Weights of a small encoder-decoder audio transcriber.
Training: muon at rate 0.019, 12600 steps, batches of 128.
Rows from block 3 of the text decoder, named by matrix and row number. Rows with one number belong to one neuron. Each number is 128 + 24 x the weight over its row's rms, rounded and kept within 0 to 255. All counts start at 0. After the name is the row's rms in percent of the matrix's.
# gate: MLP gate (decoder.blocks.3.mlp.gate.weight, 336x128), inputs 0-127
# fc1: MLP up (decoder.blocks.3.mlp.fc1.weight, 336x128), inputs 0-127
# fc2: MLP down (decoder.blocks.3.mlp.fc2.weight, 128x336, transposed), outputs 0-127
gate.2 091 [128 128 128 128 128 128 128 128 229 128  59 144 128 128 128 128 128 128  86 128  95 128 167 128 128 128 128 128 128 128  79 128 128 194 128 128 128 128 128 128 128 128 128 128  89 128 128 128 128 143 128 128 128 128 128 128  70 183 128 128 128 128 128 128 128 109 128 199 128 128 169 128 128 128  63 128 128 128 128 128 128 128 128 128 128 128 128 128 128 128 128 128  84  72  78 128 128 128 128 187  77 128 193  62 128 128 128 128 128 128 128 128 128 128 128 173  86 128 128 128 128 128 157  97 128 128 128 128]
fc1.2 076 [128 128 128 128 128 128 128 128 128 128 128 128 128 128 128 128 128 128 128 128 128  83 128 128 128 128  91 128 128  72  61 128 167 128 128 128 128 128 128 128 128 128 193 128  56 154 128 128 128 168 128 128 128 183 128 128 128 197 128 128 128 158 128 128 128 128 128 128 128 128 196 128 128 128 128 128 128 128 128 128 128 170 128 128 128  85 128 162 128 128 128 128 128  53 128 218 128 128 151  93 128 128 195 128 168  93 128 128 128 128 128 128 128 128 128 128 128 128 128 177 128 128 128 128  58 128  91 128]
fc2.2 078 [128 128 128 128 210 101 128 128 128 128 128 128 128 128 128 128 128 128 128 128 128 128 128 128  89 128 128 128 128 128 170 128  74 128  94 128 128 128 128 128 155 184 128 166 128 167 128 128 128 128  91 128 128 179 128 128 128 128 128 128 128 128 128 128 128 128 186 128 128  49 128 128 128 207 128 128 128 128 128 128 128 128  94 128 161 128 128 128 128 128  54 128 128 128 128 128 109 128 128 128 128 128  69 128 128 128  80 128 128 128  74 128 128 128 128  52 128 128 128 174  73 196 128 128 128 128 128 128]
gate.3 099 [128 128  78 128 128  79 128 128 128 128 174 154 175 128 128 128 128 128 128 128 230 128 128 128 128 165 128 128 128 128 128 128 128 106 128 128 128 128 128 151 128 137 128 128  41 167 128 128 128 128 128 128 128 128 128 176 115 128 128 128  96  97 128 128 128 168 128  86 196 128 128 128 128 128 106 128 128  93 128 128 128 176 128 128 128 159 128 128 153 128 128 128 128 128  87  73 128 128 128 128 128  75 160 128 128 128 128  42 128 128 128 128 175 128 174 159 128 149 128 128 128 154 128 128 160 128 149 128]
fc1.3 102 [128 128 128 128 128 116 128 128  76 128 193 128 128 164 180 128 128 128 128  75 191 128 164 128 128 128 179 128 128 128 198 128 128 128  84 128 128 128 153 128 128 128 128 128 101 128 146 190 174 128 112 128  79 100 191 128 128 128 128 128 161 128 128 128 113 148 128 128 161 128 128 128 128 128 103 128 164  97 161 128 128 200  88 128 128 128  81 128 128 128 190 128 128 100 128 128 128 128 128 128 106 128 128 128 146 128 128 128 128 128 128  68 128  92  92 128 128 128 128 128 110 101 128 128 128 165 128 128]
fc2.3 099 [128 128 151 128 112 128  90 128 128 128 171 128 128 128 128 188 128 128 128 128 128 157 128 128 128 128  56 175  85 128 128 128  99  90 128 108 141  45 128 176 128 128 128 128 128 128 128 128 128  88 128 128 169  67 128 128  75 128 128 128 128 157 128 128 128 128 157 115 128 159 128  92 102 128 128  88 128 128 128 128 128 128 128 128 128 128  83 128 128 201 128 128 128 128  98 128 128 128 128 128 128 128 128 208  99 167 128  46 128 101 128 128 128 128 128 128 104 161 128 128 128 107 128 128 128  93 128 128]
gate.4 099 [128 159 128  67 128  93 128 128 128 128 128 106 128  66 128  57  90 128 128 128 128 128 128 128 128 128  96 128 128 178 128 128  82 128 128 110  80 128  73 128 128 176 128 128 128 128 149  98 128 128 128  69 158 175 128 128 128 128 128 128 128 128 161 174 128  84 128 128 164 128 128 128 171 128 128 128 186 128  89 128 128  94 109 128 128 128 128 128 128  78 128 128 149 175  81 128 128 194 128 128  58 128 162 147 128 128 128 128 104 128 128 128 128 128 128 128 128 128 128 128 128 128 128 128 128 170 128 135]
fc1.4 124 [128  95  90  84  95 128 128 128 144 128 128  78 128 105 128  93  93 141 152  84 156 128 167 128 128 128 128 128 128  86 128 128 128 128 153 104 128 128 171 128 128 128 115 128 128 128 128 128 128 188 128 164 128 148 128 128 128 128 103 147 128 180  82  82 104  82 128 128 128 128 128 141 117 128 128 128 128 128 128 115 128 128 128 185 128 128 171 171 145 164 192 150 165 128 128 128 166 128 128 112 128 107 128 128 128 164  86 157  75 128 128 128 128 128 103 128 201 128 128 119 148 128 208 128 128 128 128 128]
fc2.4 103 [128 128 128 128  89 128 128 154  64 128 128 132 104 128 175  90 160 128 128 128 128 128 187 148 128 128 128 179 155 128 128 128 128 128  64 128  71 128 128 159 128 128 128 128  91 161 128 128 128 128 128  97 128 107 149 128 128  95 128 128 128 128 179 128 128 178 128 174 128 107  90 173 128 128 128  83 128  97 128 128 120  87  90 128 187 128 128 171 154 128 176 128 155 128 128 128 175 109 128 128 128 128 168 134 128 128  79 128  91 128 128 128 128 128  80 128 128 128 128 153 128 128  96 128  76 128 128 128]
gate.5 101 [128 128 128 128  73  95  77 128 128 128 128 128 128 128  98 174  92 128 128 128 195 128 145 128 128 128 128 128 212 120 128 128 128  96 128 193 162 128 108 128 128 173 128  98 128 128 128 160 128 101  95 128  73 128 128 155 162 128 147 128 146 186 128 128 128 128 128 128 128  89 128 166 164 128 128 159 171 128  84 128 128 128  82 128 128 128 106 128 128 128 208 128 105 128 128 128 128 128 128 128 128 156 171 128 128 128 128 128 165 128 128  91 128 145 128 128 128  82 128 128  99 128 128 128 128 163 157 128]
fc1.5 115 [128 128 128  87 128 128 128 128 128  99 128 128 128 159 102 128 128  86 128 128 128 128  92 173 128  84 128 128 164 128 128 143 167 128 128  94 128 128 128 156 154 105 128 128 128 128 128 128 128 128 128 128 100 128  73  98 208 128 107 128 128 128 128  91 128 128 128 128 128  89 128  78 128 128 106 128 178 128 144 128 185 128 189 128 128 128 128 146  47 128  77 128 128 158 128 100 183  98 128 128 128 144 128 128 161 111 150 128 128 128 149 128 128 128 128 128 173 128 128 128 171 173 147 163 163  75 128 128]
fc2.5 108 [128 107 128 128 128 128 128 128 128 128 128 128  97  78  81 128 128 158 128  90 128 146 119 128  77 128 128 128 182  45 128 128 128 158 104 128  96 176 128  79 144 128 128 128 128 128 189  87 128 128  89  72 128 128 128 128 186 160 128 128 128 128 128 128 174 108 128 128 128 128 128 128 128 152 128  98 128 128 128 152 128 128 128 128 128 128 128 128 128 128 128 128 128 128 194 128 154 128 128 128 118 128 104 176 128 110 101 128 128 128 128 128 180 199 180  92 128  81 128  87 128 128 128 169 128 128 128 128]
gate.6 124 [160 128 128  93 128 128 128 162 128  79 112  70  62 128 128 128 162 128 128 159  95 128 128 128 128 128 128 168 155 100 128 128 128 128  92 128 100 153 128  76 128 164 128 128 106 201 176  88 128 128 128 128 128 128  95 128 165 128  64 128 128 128 128 128 128 171 128 143 128 128 128 128 128 128 128 189 166 128  70 127 166 108 128 143 128 158 128 128 154 128 128 128  84 128 128 128 128 158 128 128 168 128 128 152 101 128 163 105 128 128 128 151 128 128 128 153 128 162 165  85  94 155 128 106 113 106 128 128]
fc1.6 109 [128 128 103 128 128 128 168 128 163 128  96 128 128 128 128 128 149 140 128 128 128 128 128 128  78 178 128 144  87 128 112 128 128 128 128 100 149 128 128 128  85 161 128 128 128 128 128 168 128  69 112 128 151 169 102 128 128  91 128 128 128 128 173  80 171 128 117 128 128  93 102 152 162 178 128 128 128 128 128  81 128 128 128  98 128 193 128 128 164  91  94  83 128 128 128 166 107  74 160 128 209 119 128 128 128 128 128 128 128 128 146 128  78 175 128 128 128 128 128 128 128 176 128 128 128 174 128 128]
fc2.6 116 [128 128  92 180 150 128 128  89  83 160 128 128 128 128 128 101 128 128 128 161 155 128  82 128 128 202 185  98 128 128 170 128 128  86 128 128 128 157 138  89 128 128 128 110 128 169 128 101 182 128 114  67 128  95  95 128 165 128 128 128 128 102 128 128 128 128 128 128  71 128 128 128 113 128 128 128 128 159 128 128 128 182 128 128 128 128 186 128 176 128 128  83 128 128 128 117 114 128 146 128 128 128 128 128 128 187 128 145 160 128 128 128 185 128 110 162 128 128  94 128 128 145 128  75 128  99 128 128]
gate.7 102 [128 158 162 128 128 103 128 128 128 128 128 101 128 202 128 128 128 113 159  81 128 128 128 128  67 205 128 128 128 128 128 128 128  97 128 128 128 128 128 128  88 128 128  80 128 128 152 128 128 112 128 128 128 128 128 154 128 128 206  64 128 128  79 159 128 128 128 128 128 183 128 128 128 128 128 128 188 128 128 175 128 128 128  87 128 128 128 128 166 128 152 128  96  77 128  81 128  76 128 128 128  96 128  88 128 128 128 128 128 128 128 157 128  86 128 128 168 128 128 128 128 128 128 128 128 128 128 191]
fc1.7 088 [128 128  88 128 128 159 128 198 190 128  80 128 128  88 187 128  80 128 128 128 128 128 128 128 128 128 163 128  41  98 128 128 128 198 128 128 128 128 142 128 128 158 163 128 128 109 128 128 158 128 128 128 128 128 149 128 128 157 128 159  89 128 128 128  78 151  90 193 128 128 128 128 128  83 128 128 128 128  87 128 128 128 128 128 128 128 128 128 128 105 128 128 198 128 128 128  89 151 128 128 128 102 165 165 128 128 128 128 128 128 128 128 141 128 111 128 128 155 128 128 128 128  85 166 128 128  73 128]
fc2.7 122 [128 128 128 128 128 128 128 185 128  93 153 161 128 128 128 128  81  89 128  92  62  74  71 101 128 128 128 104 128 163 128 103 128 128 110 152 101 128 104 146 172  93 128 128 128  86 128 128 128 165 128 128 128 148 128 172 128 128 147 158  81 128 128 128 128  91 175 106 128 147 147 128 128 128 128 109 128 102  74 191 128 128 128 156 128 128 128 128 106 128 128 128 128 128 128 189  81 149 128 103 128 116 128 128 128 128 128 128 128 162 128 179 128 169 157 128 105 128 105 128 182 128 128 100 128 128  85 139]
gate.8 115 [151 128 128 111 128 128 128 128 128 128 128 128 128 128 128 128 128 128 128 128 128 180 128 128  85 128 128 112 128 128 128  74 128 128 128 174  75 128 159  98  81 166 128 128 128  95 128 128 128 128 128 128 128 128 128  90 128 194  94 178 128 180 141 128  86 128 128 128 128  97 128 128 147 182 183 128 118 150  96 128 128 128 128 128 128 175 128 147 128 128 128  78 128 128 128 128  93  99 172 158 128 139 128 128  79 128 128 128 106 160  97 128 128 177 128 128 128  94 159 128  92 128 198 155  62 128 128 128]
fc1.8 094 [128 128 128 128 128 128 128 128 128 128 128  87 128 128 128 128 128 128 128 153 128 152 128 128 128 128 107 142 128 128  85  99 128 110 128 161 128 128 128  68 128 128 128 128 128 128 128  95 128 128 191 128 128 139 128 128  76 182 128 128 176 128 128 128 128 128 128 128 128 128 128 141 187 128 128 128 128 128  93 128 189 128 128 128  73 128 128 128 128 221 163 128 128 192 128 128  93 128 128 174 128 128 128 128 128 128 128 128  86 128 107 128 128 188 128 128 128 128 100 108 128 176 128 128  35 128 128  76]
fc2.8 103 [157 128  79 128 162 128 128 128 128 152 128 128 128  78 128 211 128 181 128 105 128 128 154 128 128 128 152 128 128  90 176 128 128  93 128 128 128 128 128 128  98  61 128 128 128 128 128 101  95  95 128 128  60 128 128 128 128 128 128 157 128  94 128 128 128 128 128 128 128 128  99 128 128 128 128 128 128 128 128 128 128 128 102 179 154 128 128 119 173 128 128 128 149 128 128  64  73 128 128  71 128 128 128 128 128 128  92 128 128 128 128 128 128 128 114  87  96 128 128 128  87 128 128 157 220 110 128 167]
gate.9 092 [128 128 128 103 128 128 128 128 128 128 128 128 128 128 128 128 128 128 128 153  82 128 128 128 128 128 128 105 128 128 128 128 128 128 128  69 128 188 128 128 128 128 128  63 128 128 128 206 128 128 128 213 128 128 128 128 128 128 128 128 128 128 128 128 157 128  91 128 128 128 128 129 128 128 128 109  21 128 128 107 128 128 128  90 128 204 128 128 190  93 128  90 128 128 128 128  99 128 169 195 128 128 128 128 128 128 128 128 128 128 163 128 128  75 128  87 128 128 128 128 128 128  63 128 128 128 128 128]
fc1.9 105 [128 128 168 167 128 128 128 128 128 128 105 128 149 160 195 128 128 140 128 128 128 128 128 128 128 220 128 128 161 128 128 128  98 203 128  65 128  92 128 159 128 128 128 128 128 128 161 128 128 128 128 105 128 128  91 128 128  79 128 172 197 128 128 128 128 148 128 128 128  89 128 128 128 128 128 128 128  66 128 128 128 156 128 128 128 166 128 128 162  72  70 128  88 162 128 128 128 128 128 128  96 128 128 128 128 172 128 112 128 128 128 128 128 128 128 128 128 128 128 128 128 128 128 128  56 182 128 128]
fc2.9 106 [186 128 128 128 128 176 128 128  57 128 128 128 128 136 109 128 128 128 169  88 128 128 128 128 128 128 128 156 128  98 128 128 128  84 128 128 128 128 128  70 102 128 128 128 128 128 128  54 128 128 240  76  85 128 104 128 128 128 128 128 128 128 128 128 128 166 176 128 128  89 128  90 128 128 128 174 104 128 128 128 128 128 196 128 128 128 160 128 128 128 128 128 104 128 128 163 162 128 128 128  75 159 144 128  88 158 128  95 128 128 128 128 128 155 128 128 128  94 128 128 160 128 128 128 128 128 128 128]